Weights of a small contrastive image-text model.
Model: encoder arch convnext_v2, encoder norm layernorm, encoder depths [4, 8, 4], text encoder layers 7, text encoder activation relu.
Data: trained on rosettes with rotational symmetry, 97500 training examples.
Rows from block 8 of the image encoder of a small contrastive image-text model, named by matrix and row number. Rows with one number belong to one neuron. Each number is 500 + 50 x the weight over its row's rms, rounded and kept within 0 to 999. All counts start at 0. Numbers have three digits each.
After each neuron's rows are labels from the 100 images, of 14848, where the neuron reaches its highest value: "strongest on" is what is common among them. Only what is clearly more common there than usual is listed. The data: rosettes with rotational symmetry.
# fc1: MLP up (encoder.blocks.8.mlp.fc1.weight, 384x96), inputs 0-95
# fc2: MLP down (encoder.blocks.8.mlp.fc2.weight, 96x384, transposed), outputs 0-95

fc1.292:593489496522509464504506471513454499507579438520580511523503437450523503578529472530479525511463515519573461559567459418452504299550528484508561491517494539447501481521511432487437570398448521510440533538555540492519573447542581419541524558475548604514503529471493429533500632497495508563
fc2.292:494549518525527577456486569486527557429425484485518444515427598383549521509512507513539485444514454463503504472379443472573553582495469517446501553478492456479492479490552450517458476421397536552503514469458498343474554467499471482515450519522496483412493489431564488330522516521509448444
strongest on: three-fold

fc1.232:458529495405538451473539491409460497479423463580557496427553475478497508408536584571451507452462529472566494408507482448523554582515493467436522478502403535401507549430453425474483549469457528514521602500547550552475469504535423479414496598574461526411439591547517518490484462480516534545
fc2.232:514535557438364517568535474509481487461467559563553583480639470510493561486483483570481456446504538522445501496489567502511591553554549430491498490583477520436505486532459542512579522495368493547522530473393497440387510491502483521496496441529510470427589515544535497461537444487517407590
strongest on: pinwheel; cool

fc1.283:553499462513441548483524485520549455588389463500500521504406545463482387519480485501601613539484526535467407561551575465422472462511394474528478464573423549486492550544415511481414578476480513474526611512499492441507472513494435432542524564554479532482545489500517525456467599440479445535
fc2.283:542519550475554539495473523467586470464495516548487509501492556456574549439407526555529514566478437459521550579451563484500571572496613541490558557478499491503453497475523515526580494485447484595474517559376459492635518548548551569456430466530508421402481494552560490503537484496473373456
strongest on: pinwheel; pastel; three-fold

fc1.227:489520487441576551509527427434460515553485481488500602432501546551510482546529510440528408525439464539515476562513509501419483465538537446450458556541528498415517552411584513508551461529483459527378594491589436419513526512537525464534463407526512566492553550514423435430570375502525545483
fc2.227:493410492434496467461435580489443469504487416508537495561482501468475454527403523484538529533452450594535585492597511489583534577463592494555501460540579482466455608525536525506554510492503500503607553516480514514468465613543503478529556513477491576531504451493474418605497529649515470523
strongest on: pinwheel; pastel

fc1.222:561455370467442564494463556510539499625469489476469548541520497473474501488475475498592434509480517510519499508424455552518455408525492496431594428475470487524392419562566526460554519522539529397410520419499536621532533487489449471484557503416474450442520422417467454499476503464477540486
fc2.222:505463519449544511496514469406512585476465523415582580531485628573515514416534508504413502474510420489459463469411379486484521500477467403497596430497384526559480495560502512516490535476542448551447521571468472455483549448557529523544423532531649496563498490516504521475482446498495501522
strongest on: three-fold

fc1.330:536472467489476549517526524417495454565480435517542447528349544446373482571548474492576511473611619534513530440513514478502533509463493535480535502495506422431453507425440568505516588511538504492479464542578557446462510609496530487525555553572423494488461503523509507407595469462446466513
fc2.330:519526499492484453544490416474459455584637530460531548427492465455543516500482463461482486462563500577490552572506477518565492502477483518447559391490570513490474540488583535469407551479531542517465480506567441500478592587625581562424520475484575519502504563531405552596543428552479507502
strongest on: vivid

fc1.110:612474523483556580464494572546502471533553453509479591485528553452470439467436627455528540525522486618511515492473594465524465489570467480548600508499496463452577476510524502553486482526474495456512535458520562469514559518549498460477458560318541502565457442508519481501537426475486383456
fc2.110:466502491536536518438480555438510507461447437572580550522566550471523433465463421466534481529554488425555492520469439448526463408509483525550458446440520431445437481386460525474493465507471501482458460531462518453456454439495469510641492587616497483423516512472527455444492568564418617442
strongest on: pastel

fc1.209:544485502501581563519571642541487492511468533474542393492559336481512480428520463480562521556441521537478559482439556490547569434487439522456481502531571485479453491497501478388511464597465441464598473479452565527580566497523507445503503465453449480499529514498509476511469372434533492481
fc2.209:483427499525508452473514556471475529525527481505543561459476448521522489478499450513453549593501525511547562409578430477446506459496586462500506439474538458505441488543467543532480409510504604441567535546603481490579413466460474499578551637370512404495476546536532509567531435495464563572
strongest on: warm; three-fold

fc1.82:417572440486503534433551495599471508521477531530484504492522504521500441474489491529480454487523468481554463434481557393439470505490506464526439654562520453508499427458585458538464511507476458451432501706523523414563528576582519573464505507480532487500531509533496445415492440536549537525
fc2.82:478412503465509509462480637550455525608525588520612419415463510427523545521507494488549448462449463487511473450599491493466570544523545448498491423464542455532452502528459488579485481497492527530505517496480533576526505482561432535508566563424399411462452467562506551588416509566451462496
strongest on: pastel

fc1.323:531430456528466578544516406587548541564476455410464476559543503483434506547522574631573469604491445448474465506572540478482556513603515542525481480510615577516495469491584498529531500534537432531528489570547456546436517512577539504519486555582562495484430546521555504497572444519501499569
fc2.323:448501496512478505551458550564499483440433417505482579459468485460573431414508559476502466596493568560485595502558402524459507493551481448420512510473522511413425458530548496504522551523499539496537531414489585596519494468511575422527496507449601483442440604507471542378548523475523441537
strongest on: dark

fc1.375:559481533555486511512528564460509581526477518539469457513551485564582445471524540636530501542465503498609525536432560541570461544520519467505534469596507448558592437479388471563352477519505397462530482637527563442543518521467527488404484494447531472539485506506491531498507535532514515538
fc2.375:436489470496488582398492448529509525496490365528502528443545550543538481462464532481531571492527410496505449502549400489436595503453586520449536515533460510556542503531464523555523612556484493486480524607559511534574503386512414443563462511508470469503372543497554487491426513444527431527
strongest on: warm

fc1.199:487533450526566501535512481505526532539554486409497499562553390557507467517479561499487520467574519489478537390557527426516558552465544445567551536596559551463502377500529494483481587512578446533477498507540453554537491595553495456571484444564486622479496513492474449463551632515456512421
fc2.199:510513533528452466523545542474501552506505410468493442465480484560430579526477493498518436487496492482478451540448518463497498370495408541418378536407532486444504455368443526522454414535479461514459475430465528527449389498458593452531463554487463476486517630504496439478494555554466404511
strongest on: dark

fc1.35:523517497544479491440490517426522558413552595533495366464497550512442470478517509437509451508530565566480521545516549539481493361569516513438656520475532502461465517483504417490519489572496534577532429463477433443594506520516507501594545460528591525616483499533458528453496528453557488468
fc2.35:452486471530521534528499481472532525522406430500444433518577480378581536526509473498490480519509465448489496479552545463580516479464463540451541431477435529439619458497454528503484474478524540430436534488506500411461546445481462590480423505479571519601561478553413426549521457526551359403
strongest on: three-fold

fc1.348:481471444563473566496561533480546489471405548422529520477464485459462565518483489456453469456592514513601499497558510541466522424450438441467455594526464547405582474484583460400463498497421550511398510452521430627502526467556463466556556474582463570475513547514519570434487539542486529522
fc2.348:443498454426454462482512433469500551585553439544550540470476491512616533453476562539554430527541520460519552508418526536542555563501567486557507474512507584527542498567514448414552455466519445390481540455510568501522553475396525503520454529437595619580399520510496461569479469513526512430
strongest on: pastel; three-fold

fc1.195:504516451469510486572559533482484403487501603519480497462541420536476474458571488538477543448566487397522467515507465575602510542462505507562609593521525502486509448523479445565556534467460516576469402523532534485487509528460527642436528576571510533485512485569487538570489511464625593514
fc2.195:574533538459547553565496424523421445548569484445461448502486474573496448434539455550464446560439516473466505407524530543492601533537490545510484445459444508511551478464537437540497562603454479562573537484479507505451489504533351508430570461441566438490516455450396461507532580479498422448
strongest on: pastel; dark

fc1.190:473497438552493503543579512444445583530563510458463444471575483492494440445509445565560518497529567528526590543599515604425528489553407574400481552526438524452412491397599464441469455457487507502480541438627441513446492536494511465462535465532476461516488513533531498516542521469531583442
fc2.190:501533464495465494492512557487501486450421512549557436453380571459486546510520437421493478445502545542476574453517445547453472510415438556557456509345401488553610476480480517567508590465500477476486470537503490610458493525469481520531421438552477532507458494520502495537472444538498631411
strongest on: earthy

fc1.269:489461500486485594543376580480475453638443534468486433549509485499455478449565562481558447516519521501454428442541575441456424467484478538463431492437507495610416514542483463493421501509533443496378514486576476498473557447567512499468497508435527596446531478531520474577503515504503527392
fc2.269:485466537494502497506503525538515533410482498511388514546551556527512538462461476524439428514493501473441392451607380485520533435500495455543562480483594558523509529462465397560519503505502549479401486383479462427455528396478454500489578493449552485580480524481590537508536541426522573420
strongest on: warm; four-fold

fc1.71:477534437517573365562563513472450546434480591525523512439416472557489439507541548516485518471474514526531531446456476465555505535505536435473519562610517516598412493541523481455446518556571581550498487463580487493557515424509438496483555386554511504485420529511472488454595397506584522506
fc2.71:498496565558516519373493505526453478466490530458499510679589495403484527467561456480539444514466542515485562536421580476524523497460466479489501473527455422488545596523459528429424619506569519531505478564422513507493531553446464476551530435542505538452574471444463473452532427451552570543
strongest on: cool; pinwheel

fc1.21:415447513523521469513513454500500562489458523469538585482451495520449484416509556498582488595545427433422473443459491537572545461597492500416433572593588473579580462448469502484545448474488484542529574478457486571487489523518501421467503525537495530566574466399544523475576458547537539612
fc2.21:515530530451543521562530580402377481530495534505441521537491473446577398552530561628492447544475543445540478525614518514464538523515478389417587495499517492509513533495497533457520533464620522505487486507576457506461481491557451539507557652475527509528520536552568554544483468531466494560
strongest on: cool; warm

fc1.155:467391434497433472465523527501499584460577587429472423541533445550528543496519458552527480476377437520446495483521495469440567375444454424477500523537486452405513552529584627521506464500558526552527443404559507535465491482490466494464491490530490565486429535508490532536490377513538463508
fc2.155:458514502481589544498500515516510460424455567473505463416443435529553552515416466542527617543436489504532594473522490479589511550473539485511587588517451508442617576457468539459494518553554478529511582526561539540501525443427463485504505469471490494422567376454548511447462488385523563514
strongest on: cool

fc1.99:577509498405517503437566462627508517435547478538534540513548509460523490519524453559452498552488523522428470556502506468491541401443453531435438516494525445462502467516534422503411537534528562535421565524458394519585555516504563468379503500482566503427414558574478464468508430487532578586
fc2.99:444491417455513560450477436529500498474415516474577430465472517530579525524428526462518543584498451484510523470526594591485499438486492424464612556439590445421467465508499460599533533544494463547545466514492403478550450603506456511576463548472468465456515466573501489540572506424498512609
strongest on: vivid; three-fold

fc1.133:465503540556492560551526561520521477441487553490515530493474430531519467531474576471435522574557523439505462528467497442489463512418536513570528574450503494347564530506613422578416501464440368487533450437545512402494540496521530442500527500489506550450447480488533421370490538436493509544
fc2.133:578462550566499486435584385472512525462550502556464538598532562500599376488490505520439558590492433485475466483536422460510574486487401558522518501456466542566492464503464498466474536469459490480481512499571479551440611522402525462578553551562542598470513509505518488513464564465489588516
strongest on: dark

fc1.62:622553433408434562560477528394536538505513461481569547510411471354412509513497486580469479505480519549499512480398533527458536545444455479570496493504542495535424487510511549549435551561607557528500509430537454533533464537452533582536518526541450555536539498517558461458418546504503550531
fc2.62:514491579393439505560476483416446492529487480487541451407550611504543471520528496483501468519501528548500447518459617463502449511488498456443526554495599523485503405471525559429595441483429588528386507490447445538470530571563514469425539442463483579524584501544511556444418492428493494504
strongest on: earthy

fc1.114:504443517541557504530590513420420564535515581408604489473407548465524519463446572472498511465566581481455523427506539575483576612580514570457497534484495490533513552453380522439512485481533476473505487409511471427516519482469436480508537513566443457409438546535433539466483567449507446499
fc2.114:497494517538446519572496512475540480528455500524657511460454451574497509463476449490378474472384427545530474478413505513507356472535555463468498505568479496464419576480588535551497431485489468581540442475544507584527496497574454513424498443439563525477551429548480486511454424491526503438
strongest on: vivid; warm

fc1.249:524587443495527499448645479546501541415523531427455395416505453544540515536565510520536472505494600494462506524553497457462553508494526534537453561487549470467524475470531534528409437509527393588562542517558495423457513548526507538508486565494527554598400549517502574430456488379520506497
fc2.249:500415429472477557442517607507531454563456428506462521444473550473548499521448586499549570507588510512469569471485459537564469399569498434508576520526488473444446554499433472464536561576583482462547431486512469477552475586523497505514497562475459563390426494516556464521550548384414525504
strongest on: vivid

fc1.31:506477493482523484516528547543461447593405554449453572556519472545534509461374509526524532421496479502562453446439523622480530526465441462527453551571525447495453515405411423454413528495529604462477516435451511546484520531518517472526565456444532617552511482525559497530473498558611550532
fc2.31:475508539528475468553502384503516515563500536497528513577549513620651510510518471553512457465433504582553400552393418535497549428520445506488561531476456486416505618497492513531435529445515515524429540347463485507512456539539518485498512543597512455536465512487489542480546503499449548479
strongest on: pinwheel; warm

fc1.248:570468384457444515484536530497521506551519615481435554407457431530549573540400576508556525501497468484502451547577562497549478454566464544540554494583483451493471502450458558519509451463476483475559594477565520553371581416502535579525438468566503537522493463430515516491529441489494423508
fc2.248:533444470505457460499408532565492432490555530483546555578530535475587525537507446502511543518549433480481477466533415548552508531443549426498577612495444544497494534599611437534506509534551529514532496383496527468550586553607469488398469450520535470438498475486510505354512469495499461529
strongest on: cool

fc1.250:420438517517536550460507454428458582563508552495490517388537567570421452490566462493468554427495505464477564473416541484510497464410515556628517535497457459515562567500541559494577455493438459561480543523501451542506510619556492501484598469500532521524542519523389461494435433492413491451
fc2.250:490528592453491519515526478442500578545475504398483497507608535535526534515396542457543520466558460550533530487560533543419436522515530520489475565481539501452586412599530483462515508474488545406480441502539609472426421499480546442399439559473481528523499485474420533465439551640500528480
strongest on: vivid

fc1.107:406405473498549488433611496424489498440531533546445498496429499451451519527545556478545556533360473509511438470463533462536420502496538569432446468542417498423560516537424428462434544496574544506468520515531473526568518482494578501588530517466434462399507493492451477531524505451461401425
fc2.107:530540555482501466575532497592494486546483509511439563509498496440454576520484478473485546518523423449544464574537489484489511516485493572459492543534500555484527448449522447441548457487591605533436487422646539521584527465462474530413502537538484417434413497622435462589537508583470477417
strongest on: pinwheel

fc1.242:472561455427443467627530532527499474488469535508483560504471536571468465507443545568516435485507515535504451444457526422459465558442412517493437604560402495525379484522405544512397457535505459457426520445545479475487494424530581528469482494449451572449400452509437558480551492508550492552
fc2.242:547475472469510556384454506467541522467495444604444575471541496550531501532443506519570551546558435549494512539373517518435518491448596432528551469570455490508569445521545521503458623475529517434525438445526538486409539567471473514471487404469542499529487476381564508505478420591481508480
strongest on: earthy; three-fold; four-fold

fc1.85:524331440570537431469505471416509558459440472462477453460486507556528490559469502537574541405562551479544490431485479575477566516464425433515445496530492489425479435462472531504476496578525575445615493499475614484545585464466511488411536511472447461446580439525485483466453532489498473447
fc2.85:454520497462458587416457398381454489512584512466500593548468533561422496591544436531520514401371474494557498461395492531532442408519500529528459496393473501487440481529472575550476511531482507536514587505488598461491498476490564535542469466491501449510513472526464518491489467370514491478
strongest on: three-fold; pastel; cool

fc1.128:407407445556532487573512547543491424523460564486546541448431612493474435493533492528480455535431482366526509602505509449506544562479438507550494502522490441536474520505433503537479628496515484487495499504580558390458514447466439547487457492507525447535522416416414520567523506400498484469
fc2.128:521544465524470554467443494440532504446572432477469567560522553449429438515500467456534504539561568462440474347518491586457554507497353558602498495490472541444496486536487468432571510484494519480599539496518512549508529419511440443517459425444475379546470495582540476494533454485453462462
strongest on: dark

fc1.140:564496515535484446513504573394510578521430508518545553490493529430536516590488575520348459538606474502503486533375501438509514437521495503539436458517471508512606527532413521519523533496555484531554456549462505462593580474474460554408524559527497561439506559478453472450490485535540483392
fc2.140:532457423468406576426507552497402463480485528496496539604428550485441537629483455439544536467486534442584410519476584489473452513560523577474414556505500411505472539435523577460504523522481564516462499448547468541477460460589501509486521419481444462486526504478448525546412517522474618513
strongest on: cool

fc1.238:511527453539487444540587607478541529456552498514452525494572549559463493452465498453596455505590578545443502494458501505499465493516417416518452542509448446497458461460390500541453498610471432573533490542478522477534535415509626433501421508507475616495544481409483539506409470458499503450
fc2.238:477474408520441471554420555475575472357488497501596437488464506540476425501461524583590506486520516498497584609532536431481555556446540489374533470628499561514534483463533465541513518466445531512524498522520481464417470440484481480515550442440532442540434574423527486454498526529496500424
strongest on: earthy; grey

fc1.65:457556425493415381532532491516495495527460521572535414482449524547503491485461450546522570497518606419435381422435496409566534478498505429447453523542467483402539490533483530449486454516503438521407468518588555461527519457486513504542469466612471560495525515563492524473441473422544411526
fc2.65:584431460448520533546582545434428536495468520401494462476465514568438470551516470556491491541472533502487494546514493549417462523537426512554481507529521517467551506567435493511399484519451459537448544622609617418492528542491532566472525567454424404428524515591574521560535457481503484461
strongest on: cool; pastel

fc1.298:468394518458411463519629562536477494443451364505471401527454529498496530538581547578465463422533485533437472424477494495577471548531469490492444545556544513469373521520543589464569427568470486431538494542490509570443492494509552523580440549500451518568520523499477532485509561476515540471
fc2.298:547583488514473430501474446470406480524570538549479542485537487448439494578485606501489563495475584507500501484496520474510556375545492391471499501487465520525429412549466432579494491455562539492503502506446436547489428482437438439537501491498407592488495545384557508529418451589521464580
strongest on: dark; cool

fc1.101:474485478537457473531472474543479495500513534453490458547496519507552563487477510568514543464853454454505526518500422503516516578497500500478553533491481513445498485551510526481496476478506466531465534505504488486481513498559545517512521517520516560504459368504458449526543455462505567483
fc2.101:527471589489473482550433440514401495432433534525426463538504539479461503464454527440465550593466500507444567430548543556532473469615452538422553388557528461438494568501522508507466476495504475592455444536448499511592540385466415455554603490446476496444465563553469500515530514462473467539
strongest on: pinwheel; vivid

fc1.309:521525395505492553560511621447474529470542535458546423526511522410535551456545491581555556554522501574547502558574558517523547494573498500550522496523491527580555530539560469531420504558532446467550474488475618589517613472580527488396610554520507589508495526498430515501500473460520491527
fc2.309:426429542513454565529520511465390522552470406447527493470455539439503527451646561541450466458473515535499418578554515477471531516478547481509489586574506531473517516480449595486496515520450531465522527440423561545516410481560533565431395517453551449443527492489564593470396511522501549519
strongest on: pastel; three-fold

fc1.70:475456395490537536455536471423467444494531534573425526392398457489418529500632455483485450427476502481506494540482582468501479418507541512410481516513487466463422555533525521532558609522423558530457545582495461480455487536465534489407481548437557535622516525510475554543505499495563507557
fc2.70:480569451443493487456464484409545484480478515463475472601483442357541448503506414453509553453524492511512480502636516562515503548423562529517463443506492456598583533525515589551470514476489525572504406507547571485525465502432524538481537451468448559621540508382451534559524542484505528502
strongest on: vivid

fc1.30:431468406484557550517463529547573543502461527620572503500543434507525535424556554457582487464500522496475455385489594500457579422458432431528517502539439484523559485521517522510561474497502530448453473564629401568476495508501507526462487600427537489494543546457548491525502569564570468441
fc2.30:561574521504596460533514495446398506457454533435469506486435457499579457499488497350510521529461420511467453531453519569498586610543530443535510491430571512614528491468456568476514542467495504511467416536445456548565439583540458542539498530556534482525525461542593475500485613511486534453
strongest on: cool; four-fold

fc1.257:423415498509433438492392387585438481459538520487506490421546497523564522514548443603470516519597467517513465593511490452529508534480483509462437532508489577569459495506625476544637530549522432423476524523566477550510461500493517519492481553551520561540409520539516560435485520548503419511
fc2.257:485424446559591420493495372561443463528546477482488557482455590485551517477528536489625552532539525520508504537474527515484511525573482429508432480533491437453468498444483469470468598507557539511554474427560525576486528519354518530507494485526533559493472551609440518571454490506447391565
strongest on: dark

fc1.151:445491480461420551469462566443517430509405502526454466477530438438442627522553432480496502559528458501485574545566511464531532419522600446441497563537538507430565563443458402486495456485460551508464510426538589481547535516521469555596541567485467515510493537519483565369486464528553546455
fc2.151:481531454473458453506510449518492555516486501487417445563469450465503491510573491557423479457549627460460590492527526550510457512506469566421510470533484546475522528527544457451516417517491585509519540530496437519434522414505458554371505531431530580580491547439494402505467486671524553440
strongest on: pinwheel; warm

fc1.365:528517418523637620556435462557538567463575428419431438487471516482506483527383412564485508551519536535540528385431487522458498607489433532548541542574508523547487474428493435526469473492488457473485477530471405487519528497531531488494540473471588558495478449492505424516489488507412512447
fc2.365:487511555503481474530454505509435510454542423543462448582446554441507464405533540510489488522499509537513533535442544484484477336513637484432421488503530495406464510442430534478462457536461558430499476489496488537444480484483421489472621396495502465524424532565449547474524501580525390450
strongest on: dark

fc1.212:538504507493504465529518522424538459429542522433534519417412507569606593524491536531485459483566495492523510514432496566550518440472465521448563597478480427528545553472550528541464487547550419509399590551547519576500607583568510496536587591503518454490470536521450572491526603562525497472
fc2.212:467573371457510427516571524517485597436436490550510482568503481540475565426421451378487500484578539402559505519523537553505413465546512411524496473400540435498485502514523455535420530444470396501434423539546399541482524452470560539538476487451468526505542532491465451505438493481532494501
strongest on: vivid

fc1.37:494556564491494567480484474452469569566493436492465544486571602442511469512474505493448542481543487465508495517441505471513446517500532498368522522514446561476591437426447488508573420446564513496467467528555481570527525513568579494565563567580532483394435636556488525517445515384447541499
fc2.37:462492587388399444528431496513387458502459583530516504514562563468479540436577489546529388406469449483527544502513515499571385559616430496513480468487472547473476517521488484577583502536403486599509463469491531563409500508512483588509531476524513440451509487489426508543466500496486502516
strongest on: vivid

fc1.59:506462461436476431554528511462508491513523570435483576490538538569600570430478416551528405516480455477449396450554524526531565452531497418532540536545488497541547417518594462576479436513487522529581565477507450432483673559460488596447460501563481561515494510490479543509484472528497481483
fc2.59:514583482474513442538505528575547472535463590453475491523507550517457467474555484466479512494523436500529666578515509539478516476543544540503467616520580617587549517618522509467515566514435466547504472511574531533463398498509557560470529458540539506444533456433632539520518477556533510544
strongest on: pastel

fc1.81:379451534482529467547517537517468588436500540436471437628480496454558485502506433472476496501497530419554447434542440522537497482461460461502517504510566523429467474460454448525530548563513401449585447532533612488477614486532442518494462552546567474441577442470478568501580547396466474509
fc2.81:588564544582502527479462507474446547468449450512448538435563461514408399539503548458546571511448481488519513395571437503465546560543535606443502508374459551515449456529476485495480566476503470401509528510438523598490446510461490428474575459504482529435515511573564519592532436441516552496
strongest on: pastel

fc1.20:580481538560489473496534476561522559586516457537511480446482514473516592500431570458535456474374517532413430602557539407479493453524427545626544527537568496597552478500561510491468545520528515479565524444423526517508487584544516473479529570471566531586501526520583474522509446484475410447
fc2.20:484423470654492450531468574471532468467498506432498506490557451481518472561463509404492549448458412471532546522483428490530553459499465457426543439508518496479386528441448604495540509497561504579515466529436498490521463564549588522518481581586465624505488507429461470425473577436495465458
strongest on: vivid

fc1.357:494448456517500522529506447503500522452492486578516481467475437532506554541465483507436516592502511470459487653489520431518440318568525522479493524534497517545527526524425549564515505480454431563472570519491444396550535492497517503386505483497485542477485588438458488534511602395502552607
fc2.357:485571477518553588452501395424477544354497484423544512451463630503528520512491515512450586486389484504468492494428539493509438575561554585454582507553561439533396481510520381487504532481486491591497472445538523471568580472545483478539501531509443438464488485496539509515497530533529467536
strongest on: three-fold; dark; warm

fc1.316:473424470501581536465457553571547502443507402478480508525504446533449510537383475573474616665504537539418477584447530483503484439454537593443503550518455425517581544485491569484512576559500444540509427530560450509561532476466532548520481495538538474535511588445438515440526509527498474507
fc2.316:541501538421544516460547484486471487486549528542581592495450545429601485546498424530531582535388480476503465500491554509486536600502517590422489560539433451430520407452454427510432537501502545391594540532568455545500553481534463466508492502519463470446584539491478425534602527485499565542
strongest on: three-fold; four-fold

fc1.150:541412414572555568484455470566521497474577555573474459462589508539472538416452468494481461542526522605588489572518544449535509526544454618385567525571556447489505553480566531510442493517524406528491508527465408531478512540480505554583414518488604501523490516540499491461548490453450478468
fc2.150:485443507584500386490521579523526536579541603546568477555493564556537428481542432538521555592478484510481438471561532506397446434487487517555529458527533479414488475467459491494489401507468553418423505449488629574557463535455447514542565450491438511542490446560497590466521502457493533524
strongest on: dark

fc1.214:460461534518504485472620420464473503525441521450544521440527470432538488589558601506498579461549564525446503506479537444502581500555556513434488520381477566400487515450634493540489516539514404488511559577511519545506506422595540402492484533531507489505506522544512558548523532471576554430
fc2.214:417480479537443390548499493549365615422499502470502548581515584504506469383549548484432467454534503537473447543454505558505551495585490485572515550531530520532544503511524519461523574439479596455525501475495434510495468432467483521666463483564479556510452526527542574555500509520494492557
strongest on: dark

fc1.366:460477446497516503503465572490558485446499436434478452524427540528499498586519513589527521432416484539568589524440569496521478443468494568432515524514491480547455407471539568551582449527553571553484486464437581587577543512535462436494480454569485527537494533569430470459474596471573412403
fc2.366:471430456549539502480571524406503506523575535480487451452450440505544476541440585505514540483449436476488522536575491440494485449523568441403503504510618506513462399397397520604522467547503532572516526537550497407528484409472477458450531466475474499599535555535582452567533567460467467509
strongest on: three-fold; dark; four-fold

fc1.290:534541509462508552508477492579442551442504563487583434414521464554444512681410550496460450522480478471549544444514561557491479448500447530404563529552449533612450456446518615442525534478475568495452440519582435458551519547518425481502531552497530492427448452489519493463493539508523520492
fc2.290:554416529436490557491450441429501552545470542535532490530453507521645595498489496428489446452538419517560542531374459532522492533510560435468519500440514480538558611541536453489504578524508509591448494480448486463508534427534527619410433552489416473474461507484434498456453430464527497503
strongest on: three-fold; pastel

fc1.77:541467494546486510476475459519518604670497601431528483486535540496405500536578488516547502527490458478515467571451522568487487491528546490454438408491575440532477500469399675505554472606500467467509444419537490504537560463441524407494518484565498522466484516458423481499501527503511544532
fc2.77:479339417501467531492526471462541507494544498449416575460387409395509523507491493486463534501551523492506458506492425510470439585394573454382443520534521474538430462477588463491497557543518533464560432435459493520521481481479594484545557462488506470507496531522440601497507441470474553554
strongest on: cool

fc1.100:499537458499479525377428463498474532463460561565546488476462523494511550442475455517469476594568487561433539466515548533439468462429523500458445448499467547419559535459458490563469502486549544537390568395552527556580588487490537570505543477563567471495648504414506466468451504499476408488
fc2.100:546468553397522469468523357459524459495486502552523496466531534492455535622459523556523522446603414502510466540578620557562475557401503493513466582543552436462536507481395515481503472502461524440557506462477469405460547466543450545450485459493480449551528497501461453521484462614477433522
strongest on: pastel

fc1.362:448438447513568517622571449485520436508535509443447523389460429553494504412475447476552483497583469487437521480516422488484547519540578507443531512551441484460498523535448482568554485496606454495512569471496383554509526419549520500585623486566538481412458523470559510534517470519519419504
fc2.362:481575450530502436541612577629486528515452483462440477539529561448578528556492400494505453516481464480502515423465429536606553413495464427480462476566487446522429566455567480581470436548526423499489467476456551489535493400514546403525493473542452475474436470410539524540516508491470456538
strongest on: cool